A small contrastive image-text model, trained from scratch: 2.89M parameters, text encoder norm layernorm.
Rows from block 5 of the image encoder of a small contrastive image-text model, named by matrix and row number. Rows with one number within an expert belong to one neuron, the router's apart. Each number is 500 + 25 x the weight over its row's rms, rounded and kept within 0 to 999. All counts start at 0. Numbers have three digits each.
Before each expert's rows are labels from the 100 images, of 14848, where the router gives the expert most weight on average: "top examples" is what is common among them. Only what is clearly more common there than usual is listed. The data: numbers of one to four digits printed on busy colour backdrops. In brackets: how many of the 100, against the usual share in percent.
# router: router (encoder.blocks.5.mlp.router.weight, 8x128, trained with AdamW), inputs 64-127
# up: expert up (encoder.blocks.5.mlp.up, 8x64x128), inputs 64-127
# down: expert down (encoder.blocks.5.mlp.down, 8x128x64, transposed), outputs 64-127

# expert 1
top examples: blue ink (26 vs 8.3)
router.1:488512462537538494505496486505478534490490485509546485525474499463470484544534464526451540543473532449494534502515562500477510516498481481467486501476484519486523465524503482452519532516527543
up.0:484455448527516525484482475487447509492462517515521497502540510525491474507463465499504486504470518551509489523520515509504459486487500474448554518490484531509489498457509519484535495445521520
down.0:499520491455508498479545551463498481484496500520474534513491552507534495501522527518485531532505481489501522497470460532533528491477498547506444509492462532435528505493479505492508468506481528
up.1:492457510473492509478504528472519497541483529564513500513421456524466514514511522490501534528498487505478533520519486476473512532491541505496527476500466501464519498491501509551525511483471478
down.1:498503502501538482510514544541481504471522488500514547475514502498479479442513517491508514516484500484494532462464523507495503505562460511481473499504548489507508470553477526506496527524480517
up.2:466512478537507489476481513470537509537487508475456455452540503493484505475520508505500487479524520484507499466485477517478492504478511534505538431494515469517503441510497496454540498440512445
down.2:488482513535495482504501479521518449500481453511488504512513504521438539500445452545496495447495485525526450488507477534524540505458471493483484462515493526500500478489510480491513486493531483
up.3:541477484522453496473500524495495521515471539481496552475537476480493487478474486510482516521492457450525488517497517479491469477526548521504536517506509526527520503504492542477509461530475512
down.3:492498521490506498500507505484466537491486520500524522489476487539533485504523516529514432537526488518543503457515495496524518482474470532496541506468526503471520467502505507516526497476464470
up.4:520523445499518522503521533465493475484477496520504471526523503496475490459505464539464488493509498480504521472472493477538526510488496533489545498467512511472525484525477502543459511468469474
down.4:528509481530481504484468500492487456555504507526490510474512489470444512508502517520458511525511518511447511492490520539496474490494485462498484497487474486488495481535496527494505521518528524

# expert 6
top examples: length: four (61 vs 25.2); the digit 4 (47 vs 22.9); first digit: 4 (29 vs 10)
router.6:482509538493490503485521510462485492474511503463490518503520458481563470486488481490499524520452472479514496530489471534538479494547487514494483495534524526479473498478555510502523494541532471
up.0:526467471528490521493540527512529468451499518501501448543523519498474499506458505502496507504519488453529494450472494496477457482491499524533522491552501520469514510477557503476479466535483502
down.0:489502524529512484455483524521454503508497501491554449501538517491537496491484476511495505506492531520501541505487449551550528493508516483472493506537508502506488542504470473481477503473517491
up.1:464493505513545464491492516449495493508529463479513442496484478481491489544500533525498503519479540495523525535521485493474544518502526502485489505492531481490476497468476492496552518506485501
down.1:508521464507496514475506552518538509484491542516480522499512488478490475495533525509458475535565463516471515432518488484519466506524491575499496512549496544477495507468514467489528498491512447
up.2:482523477466474516487526522492501519468501504468475493453462518512514452476550511524503518456508462501477576539515546503460494521531510507460491507477490492506522532497512475502514475475508514
down.2:452486511535478507501452489522514487480517501515480477512521532462463512517489490500485504530465527538505445494501479481503494503479541489471539470520523512467507474490465469529507528476534512
up.3:440494533480513464518500469430515508546535485471512522475507485462516507501481540497506503481492506508512533476496467523540513472511465525525536519525534497486509490494486479452506531510539524
down.3:539477557514470493499490517518496489502472468492489494448496515466512498515474496473507462483531521513540531516484510526513513516504464485537535554505478526518473476488495463494529476499478451
up.4:539480498472432481510532499520509493512519499516542519522530491513538513489461482497504528470503503485463485457491493464474449502487498494496531528530538551469449492475517476471483547537491499
down.4:511491469490542533469491478520533495407513486480517496486499480477486487520484492509499525515520514449533513479479525488512491502544511512520485529494487500517572510481506484509490495533506496

# expert 5
top examples: on a plate (66 vs 40.2); grey ink (38 vs 8.1)
router.5:526540529470500528496530524528501515467556515503523548485492500498514475483494462498492472537501480472523475484488481498513501468517497510541544514506455561482482550537477490501478516499505463
up.0:511495485499508503474491474469506498524508467469474495507470488520503504568546536489473505504468508459501478489526499509540518513478506531489489470482517490479507549495509467477490495486502512
down.0:530502488460477502521543510537481464532494479492480482516545533540481550492436504499504513484487462506541508496459503493459475502498514519499524484501493496482474529560512521540537513495539505
up.1:487491525480510547540490461462511516484507519499507472527513468449520450522463513541489529509510511479494495443518507509469536529546506466487503515488489522472462522499481497494516524463475482
down.1:523578453483485518498512508493496500465497500489510533482526508487507509503482528474562477478499496510542492510490486484494506514461515525463509511473466459480461500498541464514499520489543461
up.2:456496477454487466509488498508481490570471496539532468520475487490476501475486504514501508527532488497521498503551515497528513477484515491482530494499471514479469502479525532474520494472488516
down.2:521536508435522539483496516515509491517531499485466534489530507553528467510512492493497464537484482501504552479499509499508488462486520549458513459491506496483465495498483518521504504508463507
up.3:480531475459509503511530532521515484479495489513503459471493460493507453456476519491511529471450540491521567526532527546505523516495502525522469486462519514503509503506525523508517519461462521
down.3:497493508512489508515479451528492509506484482500483537491492509516481483493501427498508509457513481515469488557510469491536516518505513545489505481501501488537512481517437540470508513522486497
up.4:503529506507529480474510531527488449527503441468470460516490496497464524487426509599472529509479494474500502468483496519520471502494507509492523496497516515499510528473483518502510505499484499
down.4:503492459517453470507531488509468494488453529496537491464526499471484546477498508508481485492542489492502478500524522490508459532484471526472515517506490462520533467478554495493528492510559529

# expert 2
top examples: length: one (100 vs 24.5); on a plate (74 vs 40.2); first digit: 2 (30 vs 9.3); last digit: 2 (30 vs 10.1)
router.2:499535512482468468559474517497516517507517461491469429487517518506514488503497535482536528467496520501466503482477498500500520522486463472474506462496523475482509477462492486521487526531536510
up.0:471493469537543524476509479529530464478468558450505483499541481450466501491447474522511497518529498517476486480476524522528449502525519490489457470474471457525518475498498526478507503501499527
down.0:500488530473524478491499482450501526488469524467481468527473479510510478518536519483542464512516477516500493521495493510508526469526504502501513518489523514527507463513482487456555507516536496
up.1:483548482493497471503472529487498475472457460527502464470514501486492454479514505503508487501524515543483510515480490522522508472506483529483512487507492497531519508496525497552535543496506450
down.1:550513512517495506531512466521447495512553488489492505441534473440528529485509484505512500486550505461479480506503499476455462502507523487510478509495500534539490518511510507515540454474525489
up.2:497507485494515513526478478521497448510452533529457494503482540488477508470491491552495533486481509533493490490476494480532521479491478460517472471511497514530482518502502475520471534511459512
down.2:521516495487491483526493505507441514488515471547479484504472492510534521505497451446487469509524527528509534544508456485480497528516486523492475491484484497495473477485508496482495479463539508
up.3:467481528460476497471505437443515481517491523552510548500499522545533533503506521511527467473494539498510501503460480532463522496488518523520470500533462489537498481521522509507517502512535488
down.3:521481484501474459503518531500487473502526509525522496532479508450501478520506487496466508544454492516517452534508493481500444530542467491503491484473495497455542540526501450491513492539475452
up.4:512525474519482499485465490465476484521466476489475487498524490515500505514532479507510508487463515482540496484532511482454529530492509536518524575464502498500539513503504513456501459480521454
down.4:512460451508501506451554514544545482440526513540482493509526506520493497504458484475467542535492527530488504490498473482537511501488486455500506505499464516485503499498479508509460497529507534

# expert 7
top examples: length: one (61 vs 24.5); last digit: 2 (35 vs 10.1); first digit: 2 (32 vs 9.3)
router.7:519461480521483525504545502454458494535482476518488494534535484503505472523498511514523519503441559504451516483469486510479492486482517499487475492513494487515495538521488521475503476538499521
up.0:495525454511499530522516480470494474499481442473486507498510523506481495528528468534512482517484503476487505485587504520499491506513490501515478496516501562495542525499474525488511473435473481
down.0:488487436492511537510473489557492507486517469516573525493483497501522519492501512478496484482544531481503495546518515563490489528516482500500506526454452531478549507516499504513489467471511526
up.1:481524485530493504481515513524468516505472520505557523512483494473490508512521500493489532497499479471482493496483533502469565515506505511500529500461503501505537532480515495496459555490475541
down.1:525504495503502465508518473528498541413527505515458473504501506500520504479508505507495545551541450553497485467512531505500493490523472507518474458473483525536534497525511479493513504508494444
up.2:532462517529516499532504517506504525457514466542534505497537536478539482489510493480535481467488502527493501487519496480513490480475494493470482465482502481489449465489499478526449485486481568
down.2:497486505533512515521486521514506523489508515525452510452423497544560509478500514488507489464523494454499497505497465512523510559490509502520532513510490485540513494513474459526495519559528445
up.3:514512513480531527472465511448488526501497519492474466496491490507473500509502457524458500472507477524582448495469522492507532471510444474486548519502515505507498524488497512501464548474505519
down.3:498518525474491490509478474555522527500546510436524513495518578476461491508495514479493494503484490476507507506496540496472531453519538472490481519513485497517509517539524534519538467513450499
up.4:484489488489472470505506494522499478525452516524489551453508499566460496468529501481504523527488530505519491505542521474496508498524512504538496497479504499558496501494534498509488495488526510
down.4:481490544542463497524482532489529492444486477557499518520496462497501553456533509506507509534522470501510507526517439486499504493502479486519503527496488492504480506485526464523426510534445529

# expert 4
top examples: on a plate (73 vs 40.2); length: four (64 vs 25.2)
router.4:519481525465497468527457500486524469492484463501521473516475530512505514555475548463513491484519513483505450533503494512537530511489507485482492526469526507493532477465506491514521503494505536
up.0:529504484486507533475506566460513487528508546513498465499501507493530543522518503523513510515511502493483454485520534469511455511501503489518443542484516535512434483480495498535506514464517477
down.0:511484507519494509480508453552521522483497522526515496507453520530472479495484511501498530523514447512490495485534505504480507514462477475494509501518528494494443467556494499498490531524485478
up.1:496500481482494466574514482522470526503500484487463520457524504524510507503483480497529463477502488496499493454484538473533518496486474498494493464542447547536508526511513515478513569525470492
down.1:490523529497562440507505503510451527495497471469506533537494523473513522497506484492480481472523469471494497518528539528489500496510429510477512483533496508495489467537526478491474484494508506
up.2:498514490520480478493500508506533484486502557493528518495458483501475528504482521499517532504499460494493550480496478484518541520470497500502539514486505503532505533505502478497410511521463516
down.2:488487449493523470479494531513512487510517492538477502465493475526517471512525542488478510505482488450522498547476504523494422514474529504474550479454509492505487503481494515503517488512466449
up.3:506521484473502511501462456459504500513490533503534485514484550482503505491547503491498493573521494501488515479519462445485511470509543527501526541478493512478533486516491475496478500534494514
down.3:498454519525544560516507523527473499484519467519480501430509498527517497492466517534523445486477492521487493518513539514520558514490491483484489517459525465517462511499510522476520445504506555
up.4:488512513529491532528497519482501523498482526547491507526487472500522501499537496534547513509516425512507500466513505480496516477480536519526476513516455486483460513467520465464492488460493510
down.4:516463497482513512515487489511524520456504476501497549483511486453506475566492512519479479483497542522528471508500505512537455444505497513468490532469463467488471510475519500510486471477449528

# expert 0
top examples: on a plate (100 vs 40.2); grey ink (37 vs 8.1)
router.0:508469489461500518523550539479549507545484569527489487470490458482543489461467503476468474509515516541555508468489460501506507504500502517512558511527457469517499472457501525520534467498511492
up.0:533534510500473474516507462482516480510535533502541478498510506489558497548489491530507496490511458469482510429479517529511513483467509511519522478494523491466491466513540451449525504478494458
down.0:477495462460523506502492501493521485517537510497477538474522530524478444506497497496474495503478495539478544533494480495476461520446486511482466465480507480517509475501480479467520541504536538
up.1:547547524479519466479514479545497470489490503435456487481529504502512521475469513507509492495497417535524491464498498526517491478480477489489498535497513505527495521563501551504442501513519516
down.1:460533523481521529501480517561483483536545496474485546523505531462532474447517484486498496482463481490507512495479512515499503480520514505460457511472481513517480509537487510517481506490461514
up.2:496512489493535542506506511495481519490481473506502473503535503496481505529478481524462504501455495489482531494522485465531482510474520539490504488528520500473525525514455491466511520528473497
down.2:499500462483497486508506513480485496521507483536508480504449486491497515509501529537467460545504491485488478507477495506502503524496470473517527477514500514458490494480519474517504487507476492
up.3:490498475508541487483460502496481472516530464471463468484531499535484512491507496516484472529535491491504505518552503507477464529517513476515497515472502545485479488517536484495524474485478493
down.3:517471461455466509519503464567486486496511469479481553518465525541511529510485496474506523524527530506512487475457499472548499526532501534537495473466511520540474551555483487498481494516469507
up.4:514445511472507500522507506452495510489504498465465502489453481507534489538466530480519500543502466512534504505509499520469484471486504488545471507453503500534509539466525482503541457493502466
down.4:513498515486498471501529491533474468517494464473557496544480483552442494482493527494472543459511491500528525539503486504493512506527518482471497521453453464470491505484507482478494463506527517

# expert 3
top examples: length: four (73 vs 25.2); grey ink (41 vs 8.1)
router.3:478525479491509466520498489482467467519527489440471497504497560485505468506525543465499514497486543487468469500509483448513527546467488492463491517473493510474513523495483517542517523507527491
up.0:509512509494513468480552524500478492510486516530511540528519481544498507446510479525456496487478520550486465508523524537487447516486481501492488507459499533492530483511488461528516499508496493
down.0:567505473517491485516507488485481501521524506530488527510524510528517493499471546522525532493528508454506480450488551506494468505480511497519509497515500514493498497487509466479515519520478467
up.1:515492509480447500488496528485513470502501493518480536493496508514505506483516469530472508525490528521517506487477518532538522501500445478541496473475506491510478516513525496486509510496497532
down.1:513522507478535456506509519470494498513495479481515496577545549492527475515453501497516451489498520541538467474513496473497481536508480529463509483492517472463482498491520559503501536474533486
up.2:499463538445522465507544505498506542536494514480489494489490507472545509484509505518485560527487490490509498462504471532476511523511485557518543529497487490508487527484501488524482488480499514
down.2:457475503541506488463465486533513522540485551514553471505534528507514514474498454487503526518485498497465495528464526457531520494520531508462507508476515472497486507484508463478516509502522513
up.3:471508514506502504495470494437516455536506533479510515517519503493537523516519501495519500504471525585494501498499501481495522542473492519500481519515525487464511500457471450497542506511483479
down.3:466466494464517546504507497483503526492505515480501494495492541544467552516480477523462465500477486521499507532537525540573483477510489498476501502473455496504499505555474473505498507548502543
up.4:528453462481486502481510492482494514512457525560470468479507482481474506490517510522501533527498494503471470507499490496519483520515498477523530485469457498507488482518557493469485484496516567
down.4:482486494495555509499485474495510426493472466490472482505532523544458518473529506495508514451503486468528471475485502507490505508494513470496500509501503491508508480475505519517484508481514514